Weights of a small multi-label audio tagger: activation relu.
Rows from block 2 of a small multi-label audio tagger, named by matrix and row number. Each number is 128 + 32 x the weight over its row's rms, rounded and kept within 0 to 255. All counts start at 0. Numbers have three digits each.
Before each channel's rows are labels from the 100 clips, of 14848, where the channel reaches its highest value: "loudest band" is the band of the loudest frequency at the time of the peak; "strongest on" is what is common among them. Only what is clearly more common there than usual is listed. The data: short pieces for a synthesised band: melody, chords, bass and drums.
# c30: last pointwise conv (model.blocks.2.c3.0.weight, 256x256x1), inputs 128-255

loudest band: 4000 to 8000 Hz
strongest on: thin (high-pass)
c30.155:133125132174119116131123118131137113120139098125105183107110165095116139104174077103162160146124131128164143116102162162096133202085124127109108139093139162108184129126134159159108194133059175126091135155170139113154132159122090105123162139153109131151162101159191148124138056097132119145117211127180182170168127147187146100129175087118115123121157129138122139084147111097147131202134

loudest band: 500 to 1000 Hz
strongest on: bass line; bass guitar-like
c30.133:149180163079081137117212088138213117153109093132102112098166121145098160153146086119102118080161094108140131160120221113148124123086141180117130133138133083053133074126133192139135154145136185131145145097123193078098157147080124118094072138057062167131095077181101151093177113234088072145095117156052138104102082140133108112112074058103098115145172141157131133150105125098177125123160

loudest band: 4000 to 8000 Hz
strongest on: bass guitar-like; clipping; text has "clipped"
c30.189:164138108131086137055154150163176175158160147155112103114092153151097120176171089087186156119090101141185094110208161113130133073083063136138108130178176110146127091123207110106146107123085162037131064112129171101108107148126096093121047128114117092132073081124075193123104180167119135095111096130061077158131085177063115148117169128086185158139121075151157102137167103115128140070125

loudest band: 500 to 1000 Hz
strongest on: marimba-like; melody instrument: marimba-like
c30.180:150159147154134146149121139155113124099076135115116135103127118105116084128106130146149134115110133095145155141113110121125139115116109098136116106147086113121126125128186144112117141150126133107140150065088041123167159111095105155106117133143110136108143119105123128084162091164140161105079106132088098130162110078091141128151126134135085107098173141137087156123162137091144114101101

loudest band: 4000 to 8000 Hz
strongest on: clipping; text has "clipped"
c30.17:124114086092145121170143125057087123096097130101086158100095132125075104101153154120152143142118194128140188113125134155161093136037113120118143107089061157123095165135131118159075121130154140139061158154130196103161137146144098129130111099137129054130110037133117142177094162111171102142064123167127176148175124163172200160130109107111134119087067085122082132102147077122061139167107

loudest band: 250 to 500 Hz
strongest on: bass guitar-like
c30.137:110135134079159184116203123079151104073153114155154154172132112112125054140124108197159123129143056128136056144148129123106143076137046141092140097134100136121139156156114117151158117134111130141147159104125121115139141110115119103163132154126093116071096169080125123074146193195121167111086165096115127114104109083113185105122140090133097148088174107193177102104191104101152148080080

loudest band: 250 to 500 Hz
strongest on: horn-like; saw pad
c30.10:128125173162117076110078119147150148184164106134123179129147143142107097116177049105113122120113138159124076151126203152176103133084100058134044118121162129154117133136122147106158126132118145089146129026135063155109115080108133069099160142139124092078138122082186129058110088132074149108125223091163086114093124136127134054092164116093109120139124137147130134085123142149129082099083

loudest band: 4000 to 8000 Hz
strongest on: thin (high-pass)
c30.243:103137136167087169089146121113133155137141141138070120144107122181162132171140144112149153128134157120110087136172121183088145114092135166143075128123178031185184163079063127119080120076125177167144099106124127172092195124153132106125154132154118118129142116103091146130087119106132152125105115142124123083100182083128159118086104180095116210197143142128135152148123134132096133150128

loudest band: 500 to 1000 Hz
strongest on: clipping; text has "clipped"
c30.46:035080114142046083153108144147097186130109083155118156079113127105132136147116135096091152064128141117111153113068154163131088134121158091124102094141123125112101104184169155124148161146118072124173114144115085102104139097163058169088113115153077183173096131139097130132121186118129125097114060138130125093135102091117123090156101126109113134081105118144078108146142085087119148116063

loudest band: 250 to 500 Hz
strongest on: bass line; bass guitar-like
c30.12:119138160082092119037153066157105081175111101118125128143206101141103137089157083197144094095125166045066142118141132129136178120102114078130131103109098095114158159112153132089081100142124154150203131106097099103094130097136079161135182115140081125097130115168138055076102156093095169122091128073154150082131085123144110077147094074141076195075164139078140225143095081080108057105079

loudest band: 4000 to 8000 Hz
strongest on: thin (high-pass)
c30.101:115136133137155130136154043109120157137119128136102053152133114139072143123159166107138151123161111158139143106150130144119083145134115194202129136085120124163191154135122134171151120076121173162100118150106175139171152169153143139154118140168122147165174147215118179131140167165158109169162099115104199149138128130184108108139094118107119175177067122113138105126136090146071120154166

loudest band: 500 to 1000 Hz
strongest on: bass line; bass guitar-like
c30.66:203143169089129131071181082182147126109152089094117137154164122102112099086129105118135166118181086185131153150153185106135172081128103167165183145104139164113137181133149114055053095144125154090136135077171116184111085135097151148128145090082134149139120150114108093098121110136144138133098091128114145080132088126117116123147140049114168162140158084087113101134181113083101127166080

loudest band: 250 to 500 Hz
strongest on: marimba-like; melody instrument: marimba-like; vibraphone-like; melody instrument: vibraphone-like
c30.57:127083141151154126145075183111116182116134144103164102107121103120126183113110111102119143133095139109108094132071067132093087171164158073119169150098047067098127137164143109128107171145107127112107124107129105111170094112153136144096132094131141148116113180134131092131085118097113147061123119069112120168044108134105125107100144117111095130112081148116108150079136109113159175111106

loudest band: 250 to 500 Hz
strongest on: clipping; text has "clipped"
c30.100:081098132136122109126143126136116149136076142126171123105118128102160152126092097092093155088155148120173086126061172167147134117108130110109123135137097165129136126152149136174101164132121121104133162130068092113120081135126141118119102087092127073128142151169109028169119143121107151157145083097123108128118102124133134159148063163152093162121109093134111142169125148116158123117144

loudest band: 250 to 500 Hz
strongest on: drum pattern: march; tempo: 140 to 150 bpm; tempo: 150 to 160 bpm
c30.51:169150176105116164091110158168114107154146118098140128175158109151101135144090122134194126087124148138055141109103112116086148076162103110116067140133148149131095159111135095095079163157129148110106135151062107177113191083078151180075224146144159133107101049138045133109092184163068137139101102120122099078106053091100138057157126057067076151110174125121092108116188141099059076105043

loudest band: 250 to 500 Hz
strongest on: reverberation; text has "room"; text has "reverberant"; clipping
c30.118:149146133089087154102131127164067143125127119151163142092130099077117128095083109138168099123149159110069168106081121074058088119136109108120136132120121122061120139085173163063085130133138108147125120098128103084120187081080140182109121110128101134071112118144121116039131156135190121092105087130119139123145084059107115038153109124081068130128147121123122065101149113110149086079044

loudest band: 250 to 500 Hz
strongest on: reverberation; text has "room"; text has "reverberant"; bass guitar-like
c30.173:118127147126142040105148104149106043179081079103146130128118121080133140095101091123126097108155172146079131087099162131152149167100151095128138092095116162079151161113115089109100170138129176131133130118074106162141114051153164181112133033144183125110124154143064097085122133099133154132101112044070157100135139130162118116163066140182116130087166133093083178136087157113106091055082

loudest band: 250 to 500 Hz
strongest on: bass guitar-like
c30.245:148102154133063183133134123161049093175128097095134165158153115135108167096157091136140140098121133088099144109117096125166111093094122085108136097078146143096033211118084098101080088152118106136151106142099119114092140112061074131079166135121100106123120144057103084153112094111076132124133094122187148082113124196067093084062095125056118129098115197161122159150091098108101105136103

loudest band: 500 to 1000 Hz
strongest on: marimba-like; melody instrument: marimba-like; vibraphone-like; melody instrument: vibraphone-like
c30.165:115118133154158136086132118058181153085113130141188130131085113138156189158145125178111090120125131118079147163124105163161115144166090150131121102108197078103111100110067090114112125192153176095118156193142112128121097121137176130127129152171132143133163161109153114163085110138117131119176204146140123112093085135144161103128164093078136112116173150145134153113145143083082152217150

loudest band: 4000 to 8000 Hz
strongest on: bass guitar-like; open hi-hat
c30.39:117108140096068099121142097110189095173090155139133086100160153093173128161140112141129179092095169166107120059087166140131154092167092158074090135069074138123161193082126099143083108105137184103184197168108114085128100125143075120129160136131137131134130115108091117128117145124072140065159147172109162158111076136105167134127101127137110126167156133170124170092131121112152087046124

loudest band: 4000 to 8000 Hz
strongest on: snare; ride cymbal
c30.27:181170149134157133082098105133108089072115146105131081133172091113092118145118160147076134136108156143117160097163094133108105128176113110108123124110085084151145097143149126166109112118110130139113115091138158110142095090124122140155071130130143142158146112123095101099154109111151121100090127116113137096125131125124148140158110131120121117127167092161110108124105106095105127126101

loudest band: 4000 to 8000 Hz
strongest on: bass guitar-like; thin (high-pass)
c30.15:123152117099125116122155115101102134109132152106108120077130119101113160122137065151201099129098181130125117134176123154087120127141158156128151042140200108072211096128118060167126099093101099112156094123108151183046180099112148082115095102153094136149160081141159215134159149191134155145100106073117133135166101146143104176218042162177138169112124055130090113207091118188125129107106

loudest band: 250 to 500 Hz
strongest on: square lead
c30.69:155177154071110129138164109150080182105132088137105076155145094140152098140157118186108159097148142125089127125106105165131183142181086084136094126127157137114104142111134095119081092157153128167144167062100092108100171068147124179176109105166152113103200088081141123084112192128105127117053175087192053098107114097101124093097183117042065147106118157138143107104138109096142097078063

loudest band: 4000 to 8000 Hz
strongest on: bass line; bass guitar-like; clipping; text has "clipped"
c30.19:143117164164172170137160143070134170101087138127136078161155134181138136128154139191190147094109105134154127138104151149096110182147180193160079104128112104159098126127141099131119089138099182162144114091141160149098163120080163102154081139130136089142165099095095150107137122174120096109112089146093103150116133119086169175079083156107117088094066147147116152146128085131125140089135

loudest band: 500 to 1000 Hz
strongest on: marimba-like; melody instrument: marimba-like; vibraphone-like; melody instrument: vibraphone-like
c30.190:149092121112070108118119096114157144141115116153089131145126085146180107105132091203122089092130133127135123140112157118111200106134161150139124138122148142125168114134190125146117157137147137186152133131085113116087115115111128155178125103139142141125151085126151122112062141094089139128111171171128124118131116115109130165140103093099079139105172120114106106131094080135074085143101

loudest band: 4000 to 8000 Hz
strongest on: bass guitar-like
c30.215:210096141117160208123153128110097166106109121106122100138113079115135118102141125131172167115141110151126136139195122160122154129147161164141110098120075095111166120108123088130109083091065117138109143121135190138147142158058145114171089136130066098119151102153135228130082154148161115084111147163093133141111037125151140138121126078127158148135118127173097107092150075144107114144100

loudest band: 4000 to 8000 Hz
strongest on: drum pattern: one drop
c30.228:106151129137145156160131136132078126140133127093107126097169115153100104110075122101164123131120149155148135123089124166143155141102132158115131122107148146072157111155137112128119135117128087121121121159120187089129098125134099147171114100108145118255140137146151135168148065082146088163141132145179114122186120201160071089158134167113165081064130150123137115121129163120121136182125